Weights of a small contrastive image-text model.
Model: 64-pixel images, encoder arch poolformer, encoder moe top_k, encoder num experts 32, encoder patch size [4, 4].
Training: soap at rate 0.0028, 6700 steps, batches of 128.
Data: trained on close-ups of made-up surfaces with and without defects, 50862 training examples, 16.9 epochs.
Rows from expert 19 of block 7 of the image encoder, named by matrix and row number. Rows with one number belong to one neuron. Each number is 128 + 32 x the weight over its row's rms, rounded and kept within 0 to 255. All counts start at 0. Numbers have three digits each. After the name is the row's rms in percent of the matrix's.
# up: expert up (encoder.blocks.7.mlp.up, 32x160x320), inputs 256-319
# down: expert down (encoder.blocks.7.mlp.down, 32x320x160, transposed), outputs 256-319
up.30 095:056079136125146087154077154120088068123202150113141117090084156175146132098084114123097105133191155136158142134125118174136138118143092129150110135105131150118147127081135087088150168084199168
down.30 089:182186135195150105133119149114068150100135128173107105127103044116130117172120194132136147082137036080137128112148110121159160080082160167065137127166135130154128093163150139211141090109111127
up.31 105:090118138137141140152124114129123105125140193155086094141134186154080104149159109132158154075122085127082167127126132145092116111110158177157135206187154153146190147092102123184179130129101039
down.31 101:150116092124093144160153143161125164167182115116141129131122097190162106138151133090138129129141147141118115072147189150051167105106227131051146105156180167079130149104166133107115067114207143
up.32 084:143117099137082206155138129163116137089111125131135146126115130115178132100204162085150026165158104083116124138169140169113136165135157141144139147127121131111114099146139112161179152147189125
down.32 082:134170144166177139161111134127120102134118076136153153139150179175066099123105147167142100135094136091135123088116094103161133068145168131105121131111137122116174140143159196161142101109089132
up.33 110:151132132175047195228146116091085093100128084129160101126119151106113128097135143124157135112104090084115171119108079140175113057145154082124132115162121096116129137115107146108137116137114106
down.33 117:128150143103100117134113105145168083116140205141164117098148138088126115124123129105161139140070117169163092113131133153179127181097130101133119143113116136118119113171109095225082141107153082
up.34 127:151087108132057101221127144133119151117118226141179098107141108057133139113158107125118103134155158173089186161103131070135152093159079117152161168156131129130145142116189077167101126045130114
down.34 125:129131109197157173176113103155144127092175203177122093088108143101172113138126120127157175112149102160184128177101125145063122148069074070121110100123122128133087091118126125185067125094206170
up.35 104:121141111162187092059103111129147134145088041153125090130134104064060137128084170145124121105139119127074167124091116153115151164135149089208113129142097056108133124218115152146147112146101163
down.35 108:055172113104139114194135114113097146174160121139176143164156154067085148095149133122136133104122137135084138150142159144161109174183098147105145164111135148129121124119133130047124129158013106
up.36 083:116201143159062134134096102164073119117100160116063108183123103169217133165157127178179177172171148138086144130100144093093086092081103143120129112140138133124152120124166130241098134191194127
down.36 085:152143100187158104148087102180127190084123141089120190197142090095110087120152090127134134088113126120155104096097144132113184153085164081124092086058141084098121114094124133144111086109056130
up.37 129:128086121161148102087149153090096143114151145128174167171120073127144139128122144111083161125117125112135144182099128150136147111139198133171086107141113142121157100185118114097166116099146168
down.37 124:107124127120026113049182130142118153113164123103113211121113159207179126123118087090165106162113113101163125111139121153122085095141088166095181165126078066101133105139130101136113160084086134
up.38 134:171117134051128158146156162189160157109126077101126137079134191101120117126136150100151152103197118138176092157117129145118129072153130120168160126084100105089107126150097155140114103127090064
down.38 132:112147150127155189118091121173149199148096057103141125102141105201115085154104152126110162113138093122165169061126117145188137089099118117103135157102130093120112170113102191181113110076005128
up.39 115:102101142112158118088104155185209138105160050165119137081115144165163115152131154124167198103120077159092114174136137095144103125093105176102167131142143157113095154126110116096137130179109087
down.39 101:127166121094146109166102128094165107121164157118177151107155176124074142092132119106108151123088099127100130124114122122108103047096172087125085119093158094121136125152139084109103117103137163
up.40 075:082123142164170114160060126132147159119155160146114133131139057177132118136152088129102174103098141129130092117135133127099136200031147170143170139135156188156130139175186164120093109157139086
down.40 074:131174109146130161232181149147150087104147150209060056149090104136130107122148155087145107141147121126150080153132096153128158125140194118147116133189128131156108145159094105192189113147121151
up.41 099:107116121175142133167098097111115143184026073122094084121121118165131141142182069100043188137115101087183119091115171076111156098126140159203156108146130133156080125116166171183100088127063087
down.41 105:119121141123111134149189106093072122161160139199104086138109107209126118122131137116104083123178173185170045147116150153119131142074116131123090156117154133134182174099147140106099176152120071
up.42 074:197110082167154103148140131126168128144142060137156114134128084229123130096135091135164153136120132133167160177107118152119091125114092110237127104117122055132104113158109087114118153084078168
down.42 078:173182128097097155181096127124099133131140154129127101174106144133181108109139137136094100136118135095166113110136145108132140119177188123101105153103115095133133170063110129191123073196078173
up.43 083:165176102168160126166118143158108154178166151138079140130098087185122133181098135064110155149092118129088139161101150131119118168151155104084145119105109118139100095144118077150121115123146132
down.43 088:139134144236151133136083141104109182060111182151123110147142129179090132144132139145139121119194125107113121096142175127142111118165088067111101112107101156133132133136086146144177159129122155
up.44 098:127124117138177109188106103132073085054135103166134142124117146083067115150092098086161117161118105184069144066166116157104100187122086098145118125135120185137116154193118119125170100173059090
down.44 102:151154149099087093154107139120085148183129176152138129113139163134119093139091120109148079133117147104171125157156129118120147173146218143113154125140131111099135132101125081073157131140176110
up.45 078:116130145149148104188171100111129133155074136187128193104159085142170131120177111141180087118079128109128157187167162122103119135174123126150156102119139167105150126117178105090117152115107125
down.45 078:123141118095135150084116189132117143119155146127162098142132088090112080176137185086128123131091144131114112106101144144116155162164205132113123122079131115128117150157080105158099172145146125
up.46 100:175151131076148130091129119135080172119070139161134079166128150150137137142065108089096126167125135073149079151126095182132126176089062161092102121078118153150112152107102154084106181102145171
down.46 102:105121116088081115072091092150135129064124085130201127135109113098106124094150155123135181120134105137177159125148125171121148096152162078155091139202117121104130147129072131066130090169205150
up.47 109:215150150097113093095106109224134117103122172124158168107100064030173111119137131126142111158124147147113160105190095125101165101101133074108123105118163077176140148116118100091140120140156155
down.47 105:131099081163148118226140110113142176139115118133091153120094132155155126133126118067124106119121071140134140144145131090101079117124163132188166139079072126062118108071139082099098115123175154
up.48 108:151085173108134145156116097162107097173180155109117071149148073107127129118051154112128136122181107091123120133097137118127126129087158095144120176120203135100113133131167162161131146187166049
down.48 103:192147135085136119141143110137083209071099157137089141089143092107178093100170113087105092131084111162104104121145100084081158134127080168121106095101141147154114121122118100148134109069182185
up.49 113:100103116158111160174159147104138124120179116123124120098110122070131120135166049184125123138115114161142163081142133121140101150096173137149095136198129093112107153039152141129113091087150135
down.49 107:133110151113142103159168090107150100097129110144126146135173066157144143127096147126158120068152150136099194208187109179103110110182100167117139109153100093134147109140143148196152126100122151
up.50 087:139119122053127131051094160139144099126182178174143104147146072131098164116140098132054096142170162135124136074088133150109131095110115135110126131151170123139135071160115082148147112082113072
down.50 088:142157145148092131140102128185146107178103124124120149145099091195147129160096110086148099144118101107173191112127147115112118137096123166081116087114110170160143069061107100122130112071147101
up.51 104:135151102154133101153133137113153138118130199162101124158137045134170143131115150116160141098133118143128180121138109146140114119183075111183093144131145081143133101094160100129116074110144122
down.51 104:139121108126154111124130162105118145161142164110114084138143138152157129090168104179126099181176122135084139044147091170137090170015139123073161104194105115144159100098090109101112124154084185
up.52 116:113094125051155038160144170108141122103146113117120156132109090123117151137100178089157130097093110172149085140162164145109149097075148107146136124064174107105132100209115096138111110135030175
down.52 106:126121103099103139189102135114178122178131150142128173130121191150104162123095123196116132131142100134169156114083134111139102097147182107042149119103095143146138151055155144126100105083173123
up.53 079:156133080001103138107153104130165137117135119152164177175103197116158098123157069179100133140090126107103085136133136130132150093126158118156125109148114132110164087136147119108111122108193062
down.53 083:116088144101195124117111132139112151087141075092063142136124177094133135139142121114152089110082207128148100155138121109131087076184000125117130143127124111152094104097124100086136161128142102
up.54 089:134081131107172073180167112167115119112142112121121142107135120180131126130142113137164162131134106165140123133141157150115158157130160147130100134134135097143145170120128071118134138118132099
down.54 084:131166100152085139151028089135119115164133101128136068123153109182170142172098177105087197137158146097134152105122103082100165057123081147140126105102148113142101120148183108134120184219130098
up.55 107:166150113159107120122166147140130129106132134127107132114164188146086141107154125099086140152078184124119139139151119140137140170099133094120095143137091099135092151050143144053160141100088076
down.55 108:089143098145073117068137147114126114166140166067089113122139119118099148138119137107148147185196156094108138112140124132132098168212159112101139115083115104153134175162112125195144114124159081
up.56 131:123095133113123106150078137133113112130068203132094138139140180124042117089103123109214146126067093110145093129109127161079114142187151122099131160144097113137137137108164154130157136161151136
down.56 117:108157095129194104099150141164128211115150132154134144131165208122155144125126132127105092112109149068098081071132161103167177150093146127190151095118119135148123167157105055111112157112191158
up.57 084:104091115103125105156152133144135121144137143139168100103091086129096196167125131123126175162166187087065152084128065157128136119080107167104129183092133139158119113209102164139109146093145215
down.57 085:102074096159105167196193136141119083092117109148192086162098095093107110099103127105125088132159204184190152144143132150154074121174129142109140139151156123115186168090125092172067165139193116
up.58 095:118162106100128089144130135132159155105207115082131187105113104156092130165045143161119124106117057119111132099109132107126128143165132161019090173198135121107154127148125175100098146203088056
down.58 099:191084125153093126072123111112089102126109101172158126190192100153139101083149139110118127161120123120144112178154098168163108107172212127150130116111100136159154128129095107101131132120128145
up.59 107:162090107145097097190060115154110084119131108183111136092118112134101137191128142100109152130120087105120104101121160168131151214138157097127128156126154148175156109170095140136125133041106170
down.59 106:117129095170075117078217122119106115165146187158192137143140159104150103151126106149160134172102145166164111137128118098078100174052109115147109120105136095073179168134083112134130133150170161
up.60 085:112121156108108109124142105105072121091092142148127123187142050133164146174148134199116124114148136148170129103141145084167134151163156110149121145087170123122145162134094129194114186091128166
down.60 088:111084132127143162115075090112116126174156128101140162195147102117162138158155122083127086084171201175202078143103140148113104090094107133113168145076125124120096160042109137146116083135158173
up.61 070:153122164107171105078110127045086108075096136129114155098151177248140116104155157182161069135106149112104134156118183144153110113053118117143150171189164075125161122134167087088152111080144050
down.61 082:187174104152182126177109115123145092164116128087062114099122115121122133115163118062097135072087138126193127141133114135125146088073116114146085140059113088114118131210072135126149147047086149
up.62 073:172139109163132156130111104106110102146148082144132115179128167102128152127140105132103169116115082160139186160172166172097138172123148114102119141168170156180146120114100103183108119120118134
down.62 074:121097173070094132111146106114121147196189126058049133158173108060137168096112127108103088145126134099089089110141158161162078107070092184129094150137122123126160175107105120178124107152104113
up.63 092:133140141069151127168148131157114111090126122115180161055102123123101145110135139110108211075135144139118163174128111097141125068093078134055159077139138120112122099181112131107146094122123152
down.63 093:115161162136125140153139138139169145150104076172159155118114108067141170092084102102097103096120119173144153145157117107153102115187171166139154112112140124142083075124141106157150159164171076
up.64 105:142109108131082124154112184114153152111153103138119148125112201141148105133146092071159061128090119104065114178150128144095131146117084163180129120118131168172117150132132138026127049082078065
down.64 111:124152128101086181120126159139136146094150088115100101109116162109118146127156148160121136126142151127121093099107126104105150135191141130135135132164151127103153156158177142113107151156093139
up.65 080:139168158140145117155121157126148149117086111126109136102120138151159125165107114137204134116155155092143175191125139152130105133130116169154101069134183164175129117095141094104136180053218160
down.65 074:119128172154164121196099145105130057106122102148137158133133078119093156164137100117145114132128099154111083073110129157099112111178124102116125163142117188148141087123106122111097073116102143
up.66 096:143118114121167149125146118147118165130144109094135131148162168141151112102150166151181065061151115185190105121132123136094143101105105067105119099138118178185086104122104098199145155167152156
down.66 100:056104108186171122130110092111148082141133109096161159116140187191071132195085160106104139100136110164119124141108132168172132152110130168103167126096093149099090129066123140177056143144086099
up.67 111:148108131140186139215110117142145121092162111179155107159108182130106106129143063097145063128145102108141153151138100129079107093085100146187139133139111095149150117171130153254151102083092081
down.67 114:166154187124144095092103158100122118163142125103114109112106102071195153126146139195104171144116153126194160160170080125131138121138157104111125122143138109107108104097157114156111169147203108
up.68 100:081118139117054110137136127145142075125121130135127134184116179042142179123165103136123109080122132155112174132119122101118157104082111147113131116143102138154142105180130080122124107155175048
down.68 103:182120132116066114235132097141115171152127111114166181098087128118123114127103111099169152105098146144143153172186093118148107095131148119211091109133124078091142151027079159106157129168101145
up.69 125:130115204109071137158112144110121136124135122120109075089146209111128120147138108106145082127214111124117109145098169121080116084086152092133164111102178125159122161153176112202135082132040135
down.69 120:074158142142066075135115124137137134136144132160135092110152147122158135148111194150137128141147166130161098112166146090105167165142163146126141141091143075091144119089144197061137144141135157
up.70 092:149096163062137094004171106118124144152160155124145103094156097147097134113067102155147122163119083130128086122110172101145076129038119125145152138112183090163149133159135167154139089148127176
down.70 088:178148191171169095165121110124107053082133114131129166132131085094088133180107138112076172162098084113084126101156129111053097112229117165121112157118127121158114112148142150112142116073130120
up.71 110:118187153056236123086096128172157124119114135230091140188112099134121148108140083159115100151120107145046112114099105190110104125091155109055132094119105102105176167107121103072121139067162046
down.71 105:141054110130022110127152094099097142152116117116120060099164143173135157155122145120082093191092152117124090148115085083094139146167137084084115148121112099041174137127091124091133152177125126
up.72 118:143117119096200143123110129108124132140153142113089130148076141016102160093122127095099155163105136151074133175180108069133137108102175111071102138121146137119107155050153054149106120165165110
down.72 113:106161106175089130148131111164155185206119116158142159137162175130138141164082079142146116083086141090108127081119107090095137112029153098177124135164118090070171088158116113135114092135137085
up.73 081:113143133084165078130133113145145143111111113108116107094108056119090117176105119096153123164162140130126190060148158134094124096141163173157093159134147187226139159061073161132131108178164172
down.73 080:087063197171112121094125133148105153106120116062162141136101096131161125163070156093100161135106130124150205142080104132069126074051113080144119084179104112111104114098097106185080099117157127
up.74 104:162081111110131180149175125122128067173159101148097137139133205178160144107142106141201155148142129078074104064194118131156104128119134115129169132114127146135042102146190082171148133160196078
down.74 106:174144089100130135138107168137121138105154185093124108154146062149072115135205140145125092138106131143115105168128141185151131119170091123129154104198169110115115097099140091200105127131098158
up.75 082:114087133134083099146087147171086090144123097172168108144105115134049129120095126167157114150136169159129148202152111074143127121106132081092132141131098089164089132121150187139105156113159106
down.75 086:139137128158117132128147141146155226171078151106160128139155131116140120109081111145111131125153114110144114057217154106150135093087128125135147131117144182061116166140056156110108115116112076
up.76 109:169122136111083113142101156090123135146160153176159095106128116077123129085149086103080125153093139139123198153131135127134108156153103129097142086143120121120134086115172105102105127071138154
down.76 118:127097134141104169121148149143121061110142110037126122131162120147140098096154150151117094074106166165132111137128113183168145129045176066126128104134096122156094089069154114185107095168121127
up.77 098:096123116117144156150158131132136111118112144137078135137138183132095090104167123132201138147133113146058184125104135159144113197080141091184100137155149125206170101117093142123114153105144208
down.77 093:107162139119158126103107110085050196118157158128166109095113149120162136131134178089077146040151113134124173126176063117082132106146132164165067146180130112128137088113107131187136133183159094
up.78 128:104136102159181163085168151078092095122148067131119130070147176176058139133132111114158141094152142129083105081119097139082137129102153126104094101134161124131136104133135121160123106057093147
down.78 129:085118132081168146000183168134116142155083142139155122142119091139142147130160149131120162121113108115101085117139151134239081146147079112159151145124127121080152092151110133106136144171182114
up.79 121:172102116119191046212175112122122120090129085150151097156073088167074152101184112162096072174116127141129155105117145144132117140153088156115134134146172091133104077071166142165119132105176116
down.79 120:134174162074153139120151113147112111101083193126163172086138157072161078115124132164136172118154164176126155153169140118147094139146137130101115119125143121153094134127121135109146156121055123
up.80 088:099045118107188115148122128153101140164099079107065119099197153152156148146211128149110146180129132118198072128138092132152135198095073110149092141107177129099123142083141131152135114146151121
down.80 086:076102154153105107167059192123100146088165179096109161143123163125100119155086124114205126147131112178184101154114143130146037093098118133110132148162145194077127140134138093202140209144053160
up.81 085:090154143140174139106131121198105150113133145152118122148134123165142126165082059152129157131136082164126160111106065108145126156130124134133128114138175133103091123124103076124108103138140144
down.81 091:210170105081202137169096132116106137172105109077120165086134073165148093126161113099155147055104136109104130146138179170123108138112110097132108134131110115143087138181161177156140140230113086
up.82 096:068116096231120164093105126114126144084092146183079135080133194189146088101129131179100126131168059122148108129144163131143147153097188152151109195123119099110137091189071141168109129160067140
down.82 091:121122136165124159141139088112138100160185118185130114156178098053149160148129134129165091150090144170165141122154152150042168140104177125115128139131104103122155126187147185069129138063203075
up.83 094:157123169169059104149151163155119142067112095142118093094167054051107128133121158125163156126101114060105144097152129101150131148113113112125118197171143115111102154074163158118137101110095152
down.83 092:107112126158132135199121130115148099169165129060112177139083166198143114149138110128116097088100116131080199112121165128140070095141115134147104088091092154075137122154075142163074153052089143
up.84 083:147056166153195078089086112145098174113097084081147141136136104132105144117071094190127129128175095056125115154095145063104143071144136158194133104121160107151147170077145186069099121112171140
down.84 083:141122114111153170199131132153101103161141140172203104127095107163133092103117113143142175117186126115151159110140138141192096135094126108114099122109153073074161114137139142046168150128166123
up.85 130:168102085098151129156154132154144149100143030135113122134133102148114098121146124146145159126193132154139121166128084133151107128137124102096129132171118102119140124148090150131152127111031109
down.85 119:139120129142057165102147087140126157106143152076201193138144142157115109125061154139119086221179119137184135196159158123112101129163111124150110150073116128144129130081076139162180154168032134
up.86 112:173084095173067106124060145090159127173121077080082155109095108150153072118109135058176090126156145123126121091164140092092147107163116169047128138160149139115148120122133203073102111173096053
down.86 109:194127131112034142120108129099129150092121203198131120147166065161154102116122089179101152163169123162110132059094081083099087167087109101124154128124166121126150098183121090161125136168154174
up.87 102:133130186129167116198173145141128121105092101128124124116132096083203119092139160146108088131163121168118076086137151171094094107114148085103092133127083118103122106142070116107164103141114209
down.87 097:078105116096111143122129144134164136111097047109131184125127128164123158108085137107058108082115113185186221102178069160153096132162146162113152119102154137122076153130104095138100098113026129
up.88 088:143110088143221160093115117162139115141087111125108121108153105160084119110193144150143106109090131144133099129111129165145120125074118114056104123145123120149149129158121098206137139115154097
down.88 095:091146191130206108178174117176062188127147160147137137123121085208074099144127132167132107096148142084054177161158144177110155109142160108127167063113132120104115095115085116074114141140130133
up.89 106:181164168067133125050140144191131081127100114117143133146123141065135149122126141098110122165130134141163102122132118130120176187110185143084098139103152118136125139124163158073083101095108168
down.89 119:155191114175145061211121167133097100076150134170166141131114147107143130114122124128134105156136116151094191107158144122110098108168065122151146158153150141126135096160072102064123127155157115
up.90 121:070178139137154124088115111191109195076156090097122138075147099163141107140115110160074181128159120091126103122134117134177103127133186098128102143122117120122108109134085144172112171145147097
down.90 115:177126110119135086051148128171092114113095061099191126101122083119176165138115140121117147104103120137148076103125126122210117147118131092162132103126112122133150151166182153097127132176075117
up.91 144:079160106110075139023124146126112107089131186114089124126091139169118126130112081086141168096179152143108120087089106138087112153118136124202164113103084166176128128155114150131162159184067109
down.91 136:196155118087122114109163115118172157107136136176103091144162063113120134145174158126109119108071085080132116195149127214136133161157146064061097130117128185139128093089151121065119150156191138
up.92 103:060123093117209202084111139111179152101154118133125094126117045121126119129144120128114143139156069115136185136166083150118107155093142141123126128130129129065119154112065175102123127068087121
down.92 102:157088103124136150069133118159136145063141097101141134094155044133116172103065095165110108151108164107114125169085130147179074146186149130122135093082137131111124150152194115124136097087000073
up.93 124:092131185153194036126099118160156088091130082127106134144117130127178135123133127102087115154121125147055146133129128125103109090111111168106129113133129105139072133085120119203105127079106090
down.93 119:111134111104140137051157106059157137126124080113092125141153175081157177169153158147143139129142142127105082102147135095104154146091112105055136143125174090106151172154167147142128119126108154
up.94 100:107141112068167100102178109137143143133188150110134127098166120176075121135126134188134150105133104149084118120112111164113142132076145193062108142114115133149142075164156100138101123230087114
down.94 096:145148138096112150083108135108140146061153121183152123109121110054112124110055128088141125137139136125053114160138130135124105150172098105112152145073124162151149114207101074186107102104171135
up.95 087:077128185163108113099158187143166104112162183101150119064091054148082121118108090103134042130106190091153136123137171096150133136142113068145200121135118138134108136062138165100110150106101152
down.95 091:152140131179149155063114115106151078103139107155127113128112125205124103159147180111137157125125105119182118055155108080084123171066108114085139123149147168137171147138179123150171130091147127
up.96 088:092176140125068124157167149147127123108130133164096154101140068139139116128139108127147058101130096177142167129126109084110185090181140174114138142160131138158097110053075141105085116125094093
down.96 096:137145125172078124143161125130127097206116076095139147169126072165133115144152152069210174109153114103099101036169135139117092136153136108121100123094073160151118135107181140073137110105067142
up.97 096:160158142168157109170166137129092117081156184173110130082112127138128124146093079117105152161183130165163143186137180152125078180132132122108149097100106124122145118137124204067111100146101137
down.97 098:153159107125056155153112125100163189160200095174182163139129183080104088105115144123140112116228118100123041114119122140224101143129102159143114177125121134183089144115136165048161127076101174
up.98 102:136143134122204099152135114196113098136131168104104103103124137035159128125127082071124146115129062159080169114093129141080127137180125152102128135139133099111147181132114127083153143098158166
down.98 111:084118084159107138160148139122116136107175124137037089119134173195118155118117151095150100092110133155063112113210100137141146121147155128095142152146126162112141110144167108156097132142155128
up.99 079:144132162160143100113147165123132130086139111135159158094117189214120153092164131143114107145115140102153076136131114042113103090119142178057084126168114136139134146149142114168089133066147150
down.99 083:135143144141144121136105128120160111165131066089127150110122058122128124049137051156115149102171098086149192192105138121144087124179045177081121119099156100096125146164103156095186091125102143
up.100 091:153105128188206145032153122074090176099091142106132144159124108199104100157169205159121146121140144109146130091140136058090131055173127115104107112097158112171172123152126147097105185130165157
down.100 089:147131102069207171111087153091121123096124091140168137162115135172117159044145084122147119184129061111196115061173117171147103139106106114127116160105129136112090121111124130208133109132151090
up.101 073:136121184088137209113112126167112136058144140080165143159128107189113106089194111187174163104101069130160148101137134131132109095127099088174189132106109120078130150066167102110141060097175188
down.101 081:112141170130103145108073134133124143119184153158133093134111090079146126168099099123134141104146079115158132149151158129160172127133128167108106169136135109132135143122178143176116159103053097
up.102 098:097114173070183101128107080107154117140081048146146157167117137073121145148121134119168091167076138112156078149133178142122164047034143146122136129056148096124112139138103125196072132155092170
down.102 097:128103114084196105113143110095110109082177140097148154144166157140115131148139073110145123116128131145146116115159179081077083095168077116207062140089146130101101081132167126126153088181105147
up.103 084:121094171145135093065148124138148110131109154126088140184144068147092113140139116141161135108111153151156129144109119085148106098134101127164145133109117154141137076096156180097123069093130100
down.103 091:106156141142107174220176162149096099156131120089111146144116146158110111117165160125130126101176133123157037103125132165093131137179134141146136112123124109154116153150098129030212102095059153
up.104 085:124127189125144119075139125117097086098158054117165113066098125143134103070113108171051073158166145140178077079153160154136156127099132085172137108065139160132123138159122084091150104148038153
down.104 090:137145160117186128133107155127150097201179161124171157088078171142094121135073138119165077100161121112108148126075134087159181140195124135072139104109127118084131091191168166029137136149191112
up.105 096:105129159141103171166116126102150122116134138157112127160159163078119113141119137122156162158114108169126184130158123122130127153139179123147140099112121158098132128081132146120164104139153091
down.105 101:168126084135117103251117148105172109156141081199164087136125088080086109116181122169092076200072110088157138135151148123134138160137198120162117121116113113170138087105093152167081131170197131
up.106 092:139102150135139153104113105121131072113096147142151113066100130158104146112105116144179125123164091114087138099117059135196092180105114114048129127157123110111111178114169187134096173110128138
down.106 088:107141134167065156111095141137109120139131160122114131137090117063204141180159061144125143154118179121132169145081167083136095095153092112164152117127125104155148149184119202146138128156195075
up.107 097:119111156167116137137132133136127132066124088131039158207136107183097085141144156116072090128195117132064105110129143169127141179114183121171166131079117122095197101125121162101160160133092082
down.107 094:079139090145099134113137133125158127187134194157110109136159140088140105101121157084157075092132155113138153136122132117142186162087145099124119163114151164110139159122211131098125128134122116
up.108 091:152127199095195117141143155133106119130176136101104158115115155155109118110153163070129183148132113124129149108147100143113117066130106131147067142139145160133163145030149126147128134081084190
down.108 095:126112110117072153217092110124130149146086043118128130115107067121176119165162115107088191136124128177174125229110136098069098176133166125137109132149078171129117091135180152146127087083134157
up.109 105:132126129177154160119157131119168162116097083139123154182123064082099113170089137114124109162102130111129116066119140137071102154147170153214144112061151078117152107129147090149125157166122179
down.109 096:119150129140092145130175143145115123080144094086138140107129168154112114079145194118164121168156101143148159137147124101136122173171123107111143135119088170134189104105133145130132104149135115
up.110 086:107106099131149090138168132120143126181128147128065141142126091150115146112115118125089123118055119135112143200158120169128102158100137138144173142137118176141139092116138146141128182140136105
down.110 089:146080137134075104140108134133129052061120104161110098144120098099086150102145096152163142072171143101127086149123165138125138223161091093210103106118098170147176122156077074235166165090149148
up.111 123:204170166133104109133170133166105120130097131132109152136135150013179146093128155079090164135159156122140190129158147086144124116176111141149106105115128133145146142149096192164110144163104175
down.111 127:069156106130131170209118106128144124134097090151180097127117087039197133126105093090115127124094143184132073193074125086084115080154181119125127141094114144101137123125121129104134117104217058
up.112 081:127144127132131125119145121136116198088152131067150125168120149177086126136121075150108138111185127117105165165152142112177148137129158147110114158115086149119121127159172204136188140064161132
down.112 086:137213149078138118198120182155104123090071137126120112088171104111134121120100129206115099148107143161155091154121115109171135119151066178184175079130118128132127162168115101076061136134101149
up.113 096:180160128115146099096098099145098139156108215124159135138123032147148146134111141176174117116156125138088115162115109081116137108082050106136168153161146096075147084168149131159130136128060120
down.113 099:063104139169104123075073138111111125149163146149163114116121135125148123152127103114099148102148120133144130123124146115131131070117092113132118134069148122130099124178135149053159163117049182
up.114 103:122147138081027145136172128105125138113109124108121140139136062053154094115116108178158157176157152177120148146103098092132135105082124125159080113168059104128148108074126144146130131075182131
down.114 113:186181108148114092251099149133137075148112144131150158077130076060168142157136084148172159155199139165191102125142112125141107126165136081154107092127130103162117127054083174143087162134120125
up.115 112:101205109149143141107108149156087131112089135148160147134156146171129145118178134080083110183132138108148073178186107066140103116187123099105083084119111144152144159071159100145114140135184150
down.115 112:106144138156180117060162086153144101067107074151155084108134125140117152128129142172144159048082126115138091113168144161180137165150117137137163143093113175136133142145128159083137168137113143
up.116 107:077136103123196108074114192142129133125171131132120104177145140081070109128119145098151145099161143105112109156118120125082104160105163163171132150110114119123063122076132182133130110050148116
down.116 102:138134127073038134101122140131153165111162119119168004103141130100164140133114122063179101134140130056117142147150154166119129070182126132186066156068102138130114104182135148146140137134167168
up.117 099:095079165200149172053133145129130104159110074070053173085114138043122139130067109099169149087114120175133153053147109140112166183073134175105148144137131125056124137178078110120082166182127180
down.117 105:162166119122072137116088148144119087070119080114134112122128203136070142140118129083134111136127080082144106181139122113133126075087141129149105154110130115080109125058072137073183104128185188
up.118 101:150129124090160124155078136123124143160121169118133137081122129117132101138156177174149120123168142095112125118116159094166126154143068130112115159160170110127149175079134125175149129130149055
down.118 096:099136100144212109192091107131129096106129088129087133136091134189109062126102102127102150124150113107128131121095076129039096133114110115106095156107148069148061091118121135224094128128077125
up.119 069:071101170123181143119130119089153089137085080100106138145172096159094157132139120140145026122166100153138123164144099092097141133058081129159131111109141102142123142148114147101119099205134168
down.119 076:155178158113137160160089124129094126108141148132123146090139107108129095146151136115141070138156082102098124158163049148054112146091100174054104163144117144122099134101137093127194096136095103
up.120 101:043170113104217147124188099098135075150146078117125131136107135145123140147194137112137138136181115176209110099171140169155118093087102155124130119139156111175145135141149099121075071115132123
down.120 104:180163112097202149160100089128103151202117146109102156149145111193142094100074090181153089115113153069120154152132126153116100098129125124097103142076133104101113081106158135172134128061101174
up.121 118:082147140121226194077135093100134154141139160107127112156087112116156127110127090141090120126148154152153194185126147134124091074055123122156138115133114135080153179197114168147164140130088173
down.121 105:122198118103159157090146122120126148179145135116152167141120102197090116119157106143127099125144126126079088156138137180131071120128104144139136137122108150135101124049155153062089081080066140
up.122 104:128154131095135094080089111120160098106126178161146142146174235187081131054134175155090146133159130172108113107143079134114140150124093084081095151149128127164124149108154115069158138150083031
down.122 099:142140120152100106075202144110118129173135169185172146173185146085148119139162167148130137132163137143151169090115128161104145129143076117137152096138142115146161127159095057175131079080140141
up.123 093:185149107074123138110128127163131112113124148095066111150128110186187145168126115125124077133127130141123131090136123144143137130085114148115156166148168123123132125144184152052098132085174133
down.123 094:176152132113089151127124170146089118090104147110062083151073217078143140103130109112193124164118076103162091130101159082102142160106179174105114119146120183174116126136105053132126119038152109
up.124 121:189092132198156129091143106122156077139123021131145133140119143157127134143074149138105132170137095178126155159163120152119132131163174181152149107113135166125110085147079135117109132077093141
down.124 128:165086155049173156155115121104107146155114087146118138162131118079132105127130116119111132112140136171139101111107114121205122158162080138170145150134064116111107160128118153091151119124142135
up.125 107:179130108107172127194122104091110114114142164127084100141137152145138161130070145106136075129079165125088095117116148119077162089188116126141179148155154134146121154076081097064141092134171177
down.125 106:115147140075044092090116159125114120093132110089047112128144169089108134129128149138123091145118121150119161087131154122128132146163160107091144097080165132115123093170134133113124141064255142
up.126 099:051142114100196093183100135126140116150103136142107130123138217137154157129190131125145088116131136126188118087118136144151087162162097134103125179080108156150123130115179080178147167085037110
down.126 099:156076068079092109105128196136142170173162120172114096116105172137160135130060125126132156187072110132158140066170099080071113164134150109155123137148117123091141112066145103165103111162149105